{
  "dataset": "dashed paths with two dots that lie on the same path or on different ones",
  "horizontal_flip": true,
  "translate": 0.12,
  "encoder_norm_position": "res_post",
  "encoder_moe": "expert_choice",
  "encoder_num_experts": 32,
  "encoder_moe_every": 2,
  "encoder_shared_expert": false,
  "encoder_positions": "learned",
  "decoder_blocks_per_level": 2,
  "adamw_weight_decay_other_params": 0.05
}
Rows from block 4 of the encoder, named by matrix and row number. Rows with one number belong to one attention dimension. Each number is 500 + 50 x the weight over its row's rms, rounded and kept within 0 to 999. All counts start at 0. Numbers have three digits each. After the name is the row's rms in percent of the matrix's.
# q: attention query, key and value (stacked) (encoder.blocks.4.attn.qkv.weight, 720x256, the q third), inputs 128-255
# k: attention query, key and value (stacked) (encoder.blocks.4.attn.qkv.weight, 720x256, the k third), inputs 128-255
q.92 118:441481505558516450505519500520501512569497483519497551571528414461425532534477416545613478415521424456512516512449466438396515531398569500443484460526554398441460545506403426524547535501529521493445452459394456489402513544502496563514484574507472408457508530539544553492505577530579502404533536643532466481518579588458510442476534485509576534463455496489530550427571508483413495486488
k.92 119:600438558521484476450495516408423553466563525468455448509516542487568600493442440447512501531474628514487378500439440453554525545469493529446484468462554606563473477534576579442497494436504529569511464512531509435490488463537472438553545518454536480486452540492529541557520522503472455434500355529438570571490472492478521459472485486502512478435466574443503447542539421445498511486566
q.93 130:618486621469452485455438511471480483446527586451458450471458468420591541538510407485563455478503439445561548488550412590505532550482544521623447493525464535500428437520434411520463494462485453511536578501510454422502533475529469495486499465490452477492519572435444439490426504601496527427562462496410529423556411617425477583596524485503433485529568502498524538468511499473512371534497
k.93 125:410508515459439548433455432561521479556556518449461487415451504478567474620508540487515529553471484539536453557445576604435503475512518559545521480462531481414401634432547474443524469493519541529427428499526491514531506494647470444478453463524466503500507475518576505428509440468517553495487502518489455466505512498493495508490444485544464512511477452503507471488489325486472515433437
q.94 131:489593519468492469486525543482453507497543601528492483525442414464549486536478405379615464486517496503508593479508543499526526578537444482524516462505565463528449477553446548470381568540465478467467466522494502482512578453510508519465515584521542453499500493490588568525518508484534541435440615545544515465494533468525580479524488437481445528582510476531525571492500519497415513482479
k.94 118:526527409528440476470545437483527587498486594464514438515479466555498495532443557396516565473493449468482489497438512541367566535418507391488521450431542432398482512536654553463520451558490517487541453498532516549535532404522436468530577505401485426490478560578482532549522506483487487518471504533459470537533502489448579491500440585562574516474516475525535387443577455410435580558482
q.95 127:474505469519478514516445522530525378504469536487510425461575470489483584401468483503489503573481572538477543457452527535402524470484461526511445522642476490474478418514578583453455444480509534551490549556380491480526538434483448496421534454490432552538519480504548459472509517449415513577397479521386520431547474477474479468401548420457475480457522542503463524520518459471533479488538
k.95 133:423577534476488512475484481506493534498414458522461488462496528518546491486581538463475487454527531529482578504528623503548602400478498432554551440578396426495608578543558559534395588555520468529433459467583527543488515434641527428472464480588590424415492482491454542499464511525471461489592524513532511536514549490539505477537455504468482466516455506494484501486589570510403501524528
q.96 103:491388471477489429590526508483489450474474574478521437463544519532460536478598539481377468577532548521639565519522544524465453479539463495514541498464441457610475583403573474644517505526572503435473462501559487399445517527434591503528474507481599488498571526515516576409463491525458476568519489466498590483529568454514522485577542431487464445495472535538527492464541572516535492635477
k.96 099:441452571482488483486553539563509499505563490522510489502494427484480489498454478478569605479558526470519440515536467526414492518486531564487450560446482419462461525514422497491479556639541449554451479449537514550491570603433586487540479518479524533562515506525544466481467503517571466448529433507565477507504462513522492503438567522528542526595504539498488409501476525491509483386493
q.97 093:488527647456487449493502505615517546534545467470524476496498503517607457527479527503577480422579525488507459478495492522507563544558567558448461524524545529486465485561501486450544450406462449484456579438519585577417474529506545504463504531480439570500487552567461471564516608535608502487535511513476408506459462510487448561361424483570514550590501468376587514513503526488454513434485
k.97 097:541486509468584420521498546563449495451474507513479526469421497469538425449550549456503486492447491537457561504580552457500509547487462470494502373502528556544606471430498465487430403514471530516522470468480510454568424490431483525523616378548509528460473484513585494485524520554504493572597438510400497494444552451541482592504455585522528451459499476551464480482463534495515485626509
q.98 075:479543496571501453546535621521492419510502545519442515543491504568582512550467538569502509439528535550507461491505406427468481529630473476588512458443526566459481500491351506488453417506543536499446509472456496494521446485603541495434515506448471506522567562506517447588505495496541526413512453459446473475524533480583475530527505492459479560475436517504472467494426368585478474425422
k.98 075:491477504503481396510509469495557446521477467568513579511544411571441527420467513501525586485517502527476554511508427469501518444494536492440486620457543472578510490514464480573488544431544382426470427524470523448556552410446503528446602507506479502490506510513531427511499455455465484500517525519471510404577460442529544447567489525509592474457353404563559567524523502533562514637440
q.99 078:521542590449481511461521546479429590466512474512471543536476442471518473465543499523522478419508503437603502522481465512474596476443529580537447579502527593567521502528513459491535575421455477527474560425499482500447489626456438513536461454548533497456457445551513476453386580482464489505491555533528514572403373523532484424545505442466450493473534504521559457429510555469519460413621
k.99 081:497527516398511582393473450487534432446503538509514562440443604458561493531548511493470489550415454563464430441565503521450419564452461496570566453547561487496568549472602503520484464508501537572479536504490553490496514501537448496459502446526531483441535556494513526522428539505531514531592513547477531496523514582441508581396437567508388493546490482499395422525438591463479412533569
q.100 072:460444479587549496610558479493504448445483516475528457510624531518515571484481439548448499484473540543478508522519489505603427502615432497512533511487479510512481587436485549446502493565567439491506420510612468510497476560453566472477480511495614499527529478570455539473645414532445499467508528458580539514527576522547450501504570528575510493518521578474466482521526531432509527561488
k.100 083:398450515541451426529615534528500533463581475545467450506549444496411520498470509527568537433561444493497526498484430485434504505483554510486411585440493471522458514459448458570532559506515505480502443544546426465428523509463544465491488540489532512490558508525492538525453520495573419476504474459514499571543528417552541497526512446396542451518504504544552561524498525513518492525535
q.101 099:512405414544506534497424507353567569547486529482477530554598490523480454568467443517541571459467411548483612478520573492557551425491475446480575460497478473497516428468561526530403531562549611480550555628491453479578474490547524547465522516502526421494494567544479485391441526452486462621422412474459496515414563497493496483523450536507432456450430548445482525463484376533524493492464
k.101 101:477478539440471537479501500573491523575509496547494567520511477580481448550384436528449605441547525398590477465477530536505528399574514535421495502443460444417427421549487516442496522460467481461488502589463521473520403425513525609614495536415424553446546431414478457524500560487471484460562493548472545500573513556550500486489566438480489580519516532492504554473527476467464506521436
q.102 096:482498504507496484478456601445541490490490499539488489492469358433427577534511541536530496431513471508518545546419502503467418490499483447518515535465425515526507479525504392456404541525606416445496494444438572498567458445543573408484471627506489553472604506553507491470560538369501562513498483545505416546518440481536538535563507424522509545374411532438519483503466402535568549507458
k.102 104:581496509422463539446462420476507407515490423482503557530493482545450474519607516565561520451446532498541362505489423468491530460477493429521511570409525386488476562497349568563569505517509427514436466531491503431538485482556510493495479591460459424521548513448458490522518447471468527497476523563477532478604486489559539496531480427565467445525525456542428548525473495532495541469397
q.103 083:497422481516485442500470474581455465580544509565532492588437500477511503483513512602434540595425464504412503522504475513496497457451491440540487478445541444387418424523534499491461544611491509570541546540420451470447562463543532498535507508495471511543509495465497493513427445441408598512522466587413471538529438514442516527432525584446545458379515465531429529460559441560531511487461
k.103 085:524539434516515510542421471400564501566458516405457567445548515559496512551464478435536466528586479592495413480470470509581476510584555477458540503488455521492504536456448592535603577559502479559521526523508612457486519487587572472511394561493543420499587529540488512527488442508376418501405471456540436466529551514459425507524552466524487429560550551513481530550491366459522507474425
q.104 096:474482526542542503419510445467610518533453476589505600435491570509462442528454546477545511429534544472475507450483500517488552534490469445434487429517558423513473449547410562452545417484518431528529464483557611538529544508494470504523449521576547453519512474430467464605426417465426510531547465565461392531458529446446577434463523588542533548559566464511504483526515527495558546530514
k.104 101:488444563513600488533516523480512488493462553561563525414498487540548466497453439460442523501479525497510555515562598461452441446571523481452498544426476488520508436536545487517491503483368529423467620477480460447590499511539413516497540525490402399447488429484584508473563507515426572446571476460580351511394569491477534571506535463512443596523479537442502487483539428534520553559503
q.105 091:494538563428502507537575511430560479538485475607497532420482597495497495477490531435433512539509487510473457500566453423622482486522456462490487491441535437434459556439557506543453520513515499483583551520479471517457516466367416499441517544630564449507459560544542434506552455478525464671535510461498475487527372534530464476548601466509518421463611447505441537571506549442526544594529
k.105 092:472452427545568571530461485508526526542522496440599533504551528547510536535477489549434420413548469413547483443439584532527556455479511523462479540412539517521406594602477578533576598517441576562492571488537546451481529528492474553495372516410468505569491473508537610558441509533501484453520480479582453542503527494460429486410491519536436458615510640495531444506473530494438603519540
q.106 083:460442510403474568381465513436595503434487518485510563459490520519429562512477422448503508444629584450565474434435497533501470462428611584422384500484508460534501478520529509577600518476482402456571560516574575547546579544465496618531413551544488511479480446524530509544524472538481404566531563413526407480510467478537535473506445444467446565595496501581553479441460539454496549570509
k.106 085:523507532384533438513543494515543522508545556401516468496444504456577485574573534534421487607359582440444567484499539576493498487531486516531499477569526465437493463492588527428372461496547587531456523499426411634492490500486475448504428414526482490494491514434468502486479470462498618501500463525552419499436503555512540536542498527537457526531469489460560481466519466562522492439548
q.107 089:459560493509567561565595611553514460513502453561521490519472475556504543470520470513438451523419531528434498567548492475403471531494457448544523433417541485494479485386523486488443398593535635541426559577507474431496478431449501481476523570618497461482499543506551462514616498488582497556490479486485530534540407503486411562549508532518536446445596561554409557509492580503577525567440
k.107 088:468472474627520446488387423502507456497475478473502476453550451482514521478455492459536541401630476524482434520506557536537493588462413483423483471496519532617432521539481505534564595489470473513456508439529586388495539529484543505454483487436537375508516422574466516478469452534518515440521440511559439453534490550444376520468571446538495425549539458423547394554477476562511518449501
q.108 080:442453475445471475432432547548514447485537492439528482540526531535578521556505498585436563547509476554480545455426446515455464433555586509515492576368521556496464455559475512547414480483499616509476526526467461468504531423574472511465481486500512475460546464495458501480534528533538465501568488468451456431498465513563499504485388504444509547468436495490380499511538367502530449477469
k.108 081:541478537509449500458447468421498540474419495412473508473535561501516484543515526450472482605503559556493475412466468504606504491487551534443523537572493510429553555431495544458503552441539547513490524451494518485546509449557450414447419533466508539581589519487472461510520492497405519475446500574514503476467450553507519445606478497580650535448464428480507544507540307562516476451482
q.109 094:507447460488471519444443507532471625422507512456482544524411456463530504493480387534615532449568429491542482455454539468421581511417504576612409465522559543456524509482556523546518486523546510509502507510450510497480541568561570531607459498465393553438444399531522501487389471603479505404472528498509490494424491474532540500535470432497452544533541393512513365369472500470464482409517
k.109 100:504515489387475446494509383573493457489565500494509508568439519437527485489530539580499544611397472447437427540511461544454456504445572559506538517558582555506512425465615528532454463506560519530581505531533481529523510490535548516480568471586457562441451503537407426487484481451468453557463440461554495414484454522524557494449398525457530472486600503585575513563533526393501413568571
q.110 085:421494482416534487465559509551476419472515562562461470480472525504572507540555542513352463560506526493506413446537416453523379521649553485562449558364536523555474505473449491573505460488541495471508497364428479456366524456449515454452484472549482541518592465468557475556515474505470498556586475482440554552553464472572516473482517466468459495529499524621449437517548487458510384524517
k.110 086:458495552497491513465509531421475530477464496454536554537570508558507575507511475491515504507517480545467475451479458436517492493553538491531503586553457481518489593452385477646507624459488471547520520453532569513576619652443498431434452537426519503569609560513569513517412485456508530461585442502566409514446432430452490452447484524557497474491403540572520475563478444515503464474533
q.111 084:519641537439534513507492462521589449539440457483472499459504535520479570518562541433568477457431513514504517482475495526537541616574504501516538411544495435497505552543521518437459499516476521543469450511494497401516529316591464532506497484513491554478499510388461469514484514496500471460572556569473534509480523484549546558499517559491558472522566433419452597599449414518519465516515
k.111 082:511486487571477513522464559491466496453468462583505452404498557526447564459473450502501495559552459491524422523471541424529406464476581385489507531470537550484560446494525480513469508524483545415630607437532421423512532447519419615447516495465539449542444556495586514441550466491455535408564392568501546528514504538444568468484480530485561493439484566441453516535545516464442527400494
q.112 081:481482501492456433521451446573376570448571484481543530515454437440584482477430399490520508518497419527542514489463501472529510478548443508578468557458489573490510593422542541542504532488522498518475471502465365472455462537471524390581539540379470556424465485575515469435585507554503531491481558461467581506522496442487456572472493432516435467514545442437502439489544520541463506458512
k.112 083:521512531435496475539538444476496581556487528459537450521485460455511502457531495558537449438492428470393472491515397538511517563479477552523496575479464587548424499515519464563535438544504462604525460554587597495505493528527473518547482509520585594540492492557416536534452477507486360590477455461488528548531525452539500493542491517452494479569596585559508530544500611420480441625557
q.113 084:545438426485521463501544498532437433555488467449449499556470585447501461398495558515416456574492519431450479514536470517438563518486534519494428517498525431455437443543517485559500475457477569547477530472485541501397514558497507500588466444483495387539512514429551521547314477494412502465483503569510501458585482551436590419536547531418523528474539524610569492447505537518530460482530
k.113 086:516522512554518460531459578497601487485473512444481497493574532513565469518431523435533480587445486536537499501509582470567490524555522549493593497578506492534520530484543513427526484485491448407435494461466522493459517519522534484468411544502502440452531539560486474468515505561448518429444538488540396418508499526388409607478524531566417444560493454427502428477471461498497508463478
q.114 084:590468474468554511509512395417446503542451517461492426447510617480575499497530468461434499530518479477411389440541502456596504519585456467553459454515504426445474565543568556561484568509515421523566517387521522524425545459556492537541482490461493557489457515542591564439512456530463519554483506477548550479476499497495497556543519472505498440515520438569515454488446613444508458534440
k.114 085:485585513482486533535491549551465519472584477462465526525566518548481554533555523504469476557536452380520392501514474502511597433517600531573498496447552509482466507535524502478525527505512544477596479472526446618512560528423531535476507541558455591446409530506551540485537560428565472512499500398504514529484500530586465442432460497549495463412463637584521477543487535418454540467515
q.115 085:503399527479442417484391447509542553500484538431596545511551494443498546606516478529521506495511460511438529556444581561509544418457525397422577402510500501552476527451433579579489458499528506528515581410484479445552542458552488416487503578510561461480568489523481481400465608482443464487467546601475510553404589467453504474503392533503529444532492494441473481432545512542485543477489
k.115 094:562479588496475545476513469507495534522502509457467481494492498420503412447443460436502453517537523441592473504494464470485440503576563574528418456391499454485501461471470510397525487537456580533566539450462524504616441436561393586532540499510479569519532471505539496518544464495444422521560386462470455481475586518559558552612577414490598625515626545468483546515500444450511458529502
q.116 078:503468485559516522482455471478510476487439480632611549460491557564443464473523487452440473561508559549547521455415589492427483464460419477480428504513469468428481481495484569563563582496536459563559485509534517435550505449507482527532414520490516479540462392497484572515517373538415537546506425528454470442524534490528550556571515553490439561452561457478412471382492510503518501543468
k.116 081:430514539481548434512513494478546498502514553475590466472542456484500461478492397557452557570528541486514494443465450504562519463526587505499483546474465578498476455578558559530519554515555459513549615419480488537557533520497473356434520594500452403520476451447558522420588550523420525540435485494620398485450527577523500467513607484497548465487518534455574482504618401474529502429525
q.117 098:481492451519602468501495431390530525488470523542474510479492546430400574538501502567454528526484501530531519563464554559645459500455455433433506443516512495525444455459461538453468455468527494484582537452522502514490389485567568449494394541455503546682507505511471530490472469497423507491523545549524564526524531497443507469482452534519584559542508667573488495555450513463565444555489
k.117 107:423589512547414522555471536562495532524555460538446494600527511531472497490426498546596550370501490515534527516449491522514538478530488453611429577479448510459595495481395494551568542455444477490505455518431521481552478526457477494437513561448479554609566626513486529579578556344460490533472512478502466495513544457545525489484537328445472565510502485445527556475483466549462540481571
q.118 091:494556508495416511525517632481485536476524457615509436529400445495491438521513545495533502552476438526636633487491565432416568509384433491496550473539490578425542518487501406482429444480516577508441483556455454463476462458535486489413500512473447540508483551507423465497388478514571538463510511579486507493488520543523441551560469512458515527372424493443415502504509448454539541505449
k.118 091:419445464561464566472389458430485422540497445531522527521487541463424464472465407517515590405497501533507500541525527516420503540476472434448515489517471507487535505594473571566502597517488451598496527475485583480570489448543556471491655526509478519508495533505527467476498478525396482508479516539470456436560431468479497459440480551522492516515512528523527493485539510480507519490503
q.119 084:504504535534577543507539614444512529519526513523526472511502468534516426478527535595560460488488499518548622521571569437493527487476457389467572399532469553550504456419527446472480435469518642478452538564558492471500441504468497494404491497536504426436522537497447515472504566519589462539493405547503506543467551530483491538508430527536539509476513589490504524476449557413578432534463
k.119 090:466474554529526528499391489564424483480532488549484493530508510485511417522402472525571575438546476561500486481591576471427503526413433515440481478492514483554534456499459437430530579445429462469437441445420526445557483452484527543543630402550472505473488435480558451498516549514521532547546487545420538476501473563497424535435530460533547501444529423449479412470470445506499479516477
q.120 085:501478424525561506471474449470420511404435536514540571455549459430416477435528496486467468489507481408484541519504551468553448505401514457389502531505449541594530513453427527475623579513498494482533450537505427428553542535476472453564478427533493444433517386358482510472538511524369424526471486463475564545487589490487603455606555554466545530535473491594457448418540559448519404505541
k.120 089:461472518523535540476528535457500534495546511447535404423547499462477496530474512577557481580429579581499508466506460457509454499574526529515477572521490451461531478499493411527506546428499471475516561446548488585520467531439435447486431540478551465519564474441445496456495544546541575509500438506516493539481475554488489455568586404510479550471545458429498453500542463478520439457462
q.121 096:495509553455477425535459560545609449503501561513529380501449473454611442443521509573514579556513481514478500432493497504568447543463480468465533631544427546521454490550544482420489489468494535476512505540458506553471502487505526509440525403416597520500527479489394569497503483499582510453567436539533429436520455585582495484423508470523554554485373499413528497554550412474463478493541
k.121 097:515540392512496588498565538481469609524486458511514541484552521541430493575472456616552514491437432605516558449470539434434527409452582480522481472460514428426571498468436548510549553440504557504545492528530457459479454497531516485530484525500450553463584459370433516572496564603426453526421455509458581450486479412527530520541393508519576463469534461493462548442529415451524478519459
q.122 105:468541525507583535427518502435513437516411451446476576436411507495458627493501474459540404458464552518564592500513553519576498570546444527449539469544471498613584594490492454512478484526536547506538539476526483450548479421524462459507441586610557484467532495368518397498553541502435448479514550538518526524413576435492626482506509518414513508487555490570501509543472569445580404582562
k.122 097:446528606474450456496478589468487520488568476493468481450507579554499529503508466430527489534569417457500445484523494512458417483506427422565545597498546404464509450539516438410562585556435514485545510407500400504522519549449382552476481485424509406597476568451570538601559476470530558496568464558520471552504529478468588540373495536491520576516503597352447381465461539464476558424481
q.123 089:458519494551510526476497461624610488490497543496486605511485463574496530530480399453556526476428505528460362476517493532481472526567553578583414556492586429481532480511542545472526536587511471401503479550451521479572515507423520497508499462576475530525466386554510518594587507585484514466551460460450469528465417437533565446371550435562481549585590459442507484505542477493413469411525
k.123 088:551530456400555395521595393550385530494499531544553530560511487543524564448586575558401506504508435463507453481463506478542453510459508475451510512495560554475444495409523477603536415504569481530550536575568458467445557645528514419524448535409482463546488440502422462482448517520532532523510474445592528515416515429493549504472402498432498489473579524553496524554488500423532462563493
q.124 094:484508528502561554529400490548563478498433505415501590555527461528493512494404377459524557435482513499492473550370462564521525535515511527472474532514481498492511546508452569403555552520469504543457559594485522411601480553524511516542460473472566490588493449513448452528555460536355500361531569479471561568511468536525556457513521495512528562510491557517521531469524496591505464407528
k.124 097:545556479517498429513604527557490494519475520489472458466553504454485541457513619517535521452436521532448496410467466497570483552475517493442502506490515507500521454365528470526536394463535515479531460560488525416459510472575448459473385576460588485563615477506384555483493539562428519528508410505520471448585585559514510539652508416444525443530551417416441556476510453466546448527458
q.125 080:453366474498458431409482385510470469497545458457528517464481545563477440486441477508516517473547458544524601486525458545465513496521477489435559555410482496519545547569621447589460442470557532544478398543529473518397581441457570472611586574536526501452560580564462430505487466546517517558534596527407539501510555489515551479362409502535501476472463480476556499627591416519516517562510
k.125 087:446471570498459493469479534493498565518487471514452497479452524515509471541536500303474490431530539479477502525535508535394513475507402497370529523505480457467446577451545538452509510577439564543482467517531509493535508569594507506539451490466481532533586467572504464489476465518472429413508509482519374503423475450464544498436485484531545593513493592484463537529477472494503479472510
q.126 090:491529530573576533495494453557494425551583517629514520461441450494562452394475533502454398570467524493442486449542469449497379521554436498544484608487433506518543536522608523490545528498527482582594405433479494512420443478429551473502596485509537518517486392477573578480637437551519560572523456462482468501570470474506493558368513481569501465516524403487477585548549526485481513575489
k.126 086:484542548442540491494467559422464623531442518469548423521505424531561567481571397490565457404577454547398478492522474506533645492503441477550479520463441635544480506524477456593593521513551461534584520481514494455517566589535466418499508553497527355512480470434405553454579539501524444566462503487569574492421506460546496510445542533507477453429521599539511542533559533489522490440473
q.127 084:508514459385507533508579513461514515453469557472479473464428530511492531535496445456489516531505510468609468469521490503571550524447497504473497436545539490536520530450503508486627544533439544448522594508475423491441497548579467536487415441480481556518508531443441518474499526581456458469511549454506613533463496459447519490574404479401505439577431547586578475470470546422509374486505
k.127 086:477581446488494495517474542490472455523504499431466551535498534543530473507462529581472476498474478524495514513533477589550511545494472529611537530563566490413553466519504416497472439513541556523508499535464547630544526554399500529557453432496524568534484616421442461540462537417602542588528435479436593498522510544521446472437500510481475562472475476476446396416463549504502487534552
q.128 078:480488523551486504444507522602356548477462450429514452524508558476616428494498401454521618541431432527457424419537620517428588599615475539464465588507481546516519538496471494514435471396467573468463495457499467489452497495488459438524439447493536497461514529563533524534486544590584523436505477506522529464458533584505487488433448500489449531478476510499537379460509564464472356432539
k.128 079:481543526485471468489513519477426547461486488494493496485592562502491411574522499460455551558502390562533482489508530397531437504466556494496579428627592487447504538511593461463561505417436515561497478452569445527480448553458497476453515519558470608472491482491558462548457575591516453500519515489483476518434517465450437569450386555447536467467452527404510437438415542459503422546583
q.129 080:430565538501494416520491561526473574508536481539396568492493516496590534511382484493603565385536477538520396527507418442619522503532490502523503492511552541482479540470417485431503479513462477468522561512512416526481501552493492457505583484474489529448459568561537414546534517527507502476479520461486458535452486496605457482447545508462531434508526446456559499558433469526421499392549
k.129 085:481472434481557469529493457487446495512473461535537538554402430529464506489452541515551463409476428507449578459521493458463495446453502433443480564452597478501538496569537486557458448453459469526486486589572551443471485455512475613513459400525459568506454548531498502617388457501554453513564449481469486530579577483475532490427452528441450533528493536498556477559474587493531496678511
q.130 102:503402390495410545528538370531490479459543438440584454500592509509406494508534494479498455550444453468490616515461519557439486448445541474489540492456491469492512512514597525565495467508538433589465334520530464417460557481507584464572534552518505513481574485528453557396488488543489511526467611516526574486549575529416502524537460533551542407520492500488439540574592491440545598541449
k.130 103:496416608531405530494464525463537514457502492434408371442514529389469477493515486393507496494502595475502444583504487541479503610564497523437473479529406478494463573413506498468470454599507566513457560481485479570496524481586516499490469546472577453494538550563401478334533442508464468417470497486498431546471465493504541466574618422472503538525548486522480617549560470532475464379494
q.131 102:437462544525535509430584570529549503498492515486440501571565491508454508451506432532522502457478579481353402534533441479497475565539490515449489497505524466454490494513544475456493438584497465498528501497486581582508523558340556615472532536605452455528492472610564409547562496462562476543508539533508451599485447540583434510368527589569580521446505547524554469479523531444431537495507
k.131 094:446478399506504516485557471574536469512584445521408536561542468474463532498523546468540543492528469488554562533437517447481442448497516436429508384511564471581460570453446561534477532468499526515534481577528442447445475536507582590539459431478457472404595488492556568474445517505556409396481421450561373436437571436479445535490454455457487419478508508550576534549434506470547460547524
q.132 110:511518512504412444492451507456402596440455561411453439546553431435513507498468489443593543488517486500528419538477544518511485534529440520520518515590436532606500576487479519541538549457501404489493430417505564516546522552500493470564486503421528563434508540586560559469500557460585476443437482429604453525463528509525458531533518403519393493495418537486661409465428540523408513462575
k.132 113:527518501418489590449611503534513464489514427514499532461478500481467488551530510563520514501498430450498530555514420442443492509463560486584455436497593384489508508593553540436465412456523496482446441526547437575433514444480523586494565479626474599409440486426465476513434482497577459548429565495488592549519541495570509477546470435490459485546519471485488522407477746479478466538506
q.133 076:537509493574569547499553424474402470544508508585438643474592509573429454500484498439421492505491541444519439520555414441457498493546509508483479550417464455436611460477467511514508571538507518514572456527433419509528438577480489519482562441584468412593489463470563431498524490483461546564442517438468607510532551507555545433541560522478537412479488495564472487526503444534493462429474
k.133 075:443503512432473405462505519503525467562538571420512450565546424573476542382485534445429455458509591492526545444437499616475537490562408560442582597514448517480450593475499343579518415501524390503502523542454533524464496580536479501530356596439489477557507581523454562505496554460544509442560574465517516500579495488469478422456577561468467547483343494559538546536506534523526537529467
q.134 083:469571520446535507528569535539533438438492583550434500522485456540464524549523469495404528490537532437547404527510399533541447511463492494482522472496512489589493456519369496393580541549469494433473541529532488544500484570493495565433470397416448539602491452399382518611514455474436506398568464464511587586571469471535472466507557527493509517514428603564482466520506490580550401471471
k.134 086:460573349587529571507550551476473513571471487555514537562495458570441614471466509614489498441445529597490598504505465527533476496531458479580518539516478541468514492468389453659408553453503481474511440556524528530477503630462522407563453500489539542535566508491470509541423508451568591508534503431533567451574464474439471499504491475443433511434428422489461477448461478528535527525501
q.135 091:519511480445465618579517540424551440527485510455472376522486506530576551616484493455426487521451432557582587434531508535496511476553487528578604466458500476553507566474485486564387483501520616505434529503530482441483518395578475494423537531521531481503588619554456519460491436522488493496523557457554526479526506527459424459604413442454400462459443574533426540533487543481596541596469
k.135 085:469455588621453491464442499447445487491440464500461554476498561482490568560462459339484535351593513375479469529537531582443529574481521552467441531489497390472430513570527547462549602555452577507441423474507473493508546451487548450499543536456459574507493490573486435528432426470458562443569557479457472476602431455516550508469498511534507565474464556463516514454476530571455592407470
q.136 100:540408452549475515522500510491419559483476515446554568505520526480427482477488489495516568448629478441500510567498533407513560449432498466375499449518470480377534535524455500527558634547489415455494522537523502555531560562441446494508580484526446435510472508573479453500442484516417485549419584525507519487514610520509522446540538529451543493430469496473553438406468598523457521451452
k.136 095:518475478508473490490457514573497391559650509465481484602512466479451422489492587533438460547424615408573472508491401499474574457545492576441552454492496510504458519565474532467448465554555422527563443549486524590491449414486559483558477418553437583509478537565598468508491548505551428592469543479476463463560517568493461456478478506451525474470531519597570459538465505461564489612474
q.137 077:467479487459472439526514574463451540423528563444447547513439412454489556435460567529570459484572549504529498548475459468531413445437460490512438505561456601553499500468448493580586523451498425429457575448455512547510442596397536491508531534377479481424553476439558475525471583461488430474493471501463444554537488442519546507515586420439491548494519540594630415444447603588455493443552
k.137 072:594583478416577552521529505498493503559518498528565525576449437465549539464465524591551466528411452531434530465516414469495549526476449528601506540496513459539477442564442513492404461548511421518427408533482544535559505506458489529549531395532577484533492500443517481559486437494564535638447526524491565503493520505515508490498493528535441431586572478505456429456442557428511483578481
q.138 092:517516464479539547569536506509475418471449475509591509468434499525510555453544445471590569430490522513477519489507493519458506618519463458437455437552472520369525498506580508476619521539518362485394451568458528474515570441566559549557525482421518572509580551453438516590567449517495502438506554508483494516564536532485558595539572461513466502532561515528558490524438494558500447468483
k.138 092:510603480474454395585504522495553476539578561519533448413530479600477538545513480591456472572517454578417477579492500452495442489473488414533588533521571472569434430498544456534505505554555476456519426549489456539458548461473558550456477504517600386497536525448486423451478461556512500554405489488465547557527471481464538427526468461508514289538483483492458514510504530449541452490469
q.139 093:516480513409535421515506515452468539475487456518571466463466538462510448503569508485453448551519453498533504473541547454508516495551494529566462580510467534573433516471594463577482477461518558425488508524530507484453477506403537482561412484441466539459503520511580517430534502540576530553493463462531587461455497463534481584652552381517429523512529473513490460473536566449527479551517
k.139 094:467472472482506506560547441558495535472538549525550508510564526486473478521485523590553544510547464411470524552492555472494459424433563539505479542540523517522485503572490506553486511477475488531478517464579559537484490569416483509539536542421510564495457470554474552553468558561517473461483430474542485496516447527534414453451527514558489514570453543484523394538520508463456543470543
q.140 081:565559546515461389575517411475386489509489476520489576527448524553499419392496540501539507549471504467539447596515412437603546499384401445540525539541561564479491536535505521496561562499440491566515486548430407398481526540470499519638593424452520548496435561450526451452421590488478518541453473509439575530405455533498561485569626457445554415482499402541537510556513458558469432367579
k.140 084:476560438485546665498485531500568505550498472536495560373532551544462533457424540473491456456535494580487497441536472520501522497508463443506518500463531477475572545550557520520503443531524470516529576478576623544494540470489467604475462521441586497529488497468452538487515525580531463568457527468486556480512538579469500354427547489564425512541520543473333423488506602377493564542410
q.141 092:463515446481552540490495513587438521464475487454462467457593491463431550452566456388503533537484513501391406504470533489417374517495516478403520524555366465500581524481532514484519527530475469466493410518508458544538510474426519501517584461467445477407501401468529542475663494533546503501440531452532513464603550528541475572443494578532595489439476489515505489514494599476440491529454
k.141 098:527518403575477505502509486506427553508510450472485331628461403415463527486573575587556431538477545507530513510419453446579534487437533464510530464552472528509464492507439453504448469474500481507528471478568428552430481598493536500515381479565500541544412508516511509421521514539604491480408450486527471563478451501478447432564489456450602476416581460465601474542492473511525471363531
q.142 091:520592520512560504584488541495562500544472450521516456491475436497508582551505536502471416493450464511611584507458548487577505470521519567585539564539421551559496516529519430413438562549515509500502577510515462451553392450569524405444431514462498548541481459474469493427530527509437557435489509531585565458449520463500502535600550488459538548423454528415424572517519526507569535538500
k.142 095:478510488531456451490473505498405475462526507570472499502546522459386531433534510533617556457502437451508428504505464464474509509492509455503458553476464512441577486504406464566543478540510383472522508514510522465482493512469429404494564590388559474550455592562507564561539540494468545500564503544448541509652479522551560492486518527484502536491492511508476489556556456482487557480432
q.143 090:475446519505450497571459542484472485488553588473462505529569588538477521523506485467419603518477519527599458537469507508468510436509414451540536448423520459514497576409427557533436446518518513441509448486527475478546471569467434559467512450425627438560494624517508484495368423421475524483517509440551617486563457540495411438532472507455491420487461549577511478543496485527525496562462
k.143 094:486489515539464672532532488521534531605445518542458508542453511561476460530420510506449484377550523449507522455483492599481542485517567532596436490496366472489494487527418520497527543511467517624431447559515591472422524496512568550530474486529493651599551529530552553543492486472527425485521556521552475514529471498487443490488502527477518530573471519482491503447472519561542545457581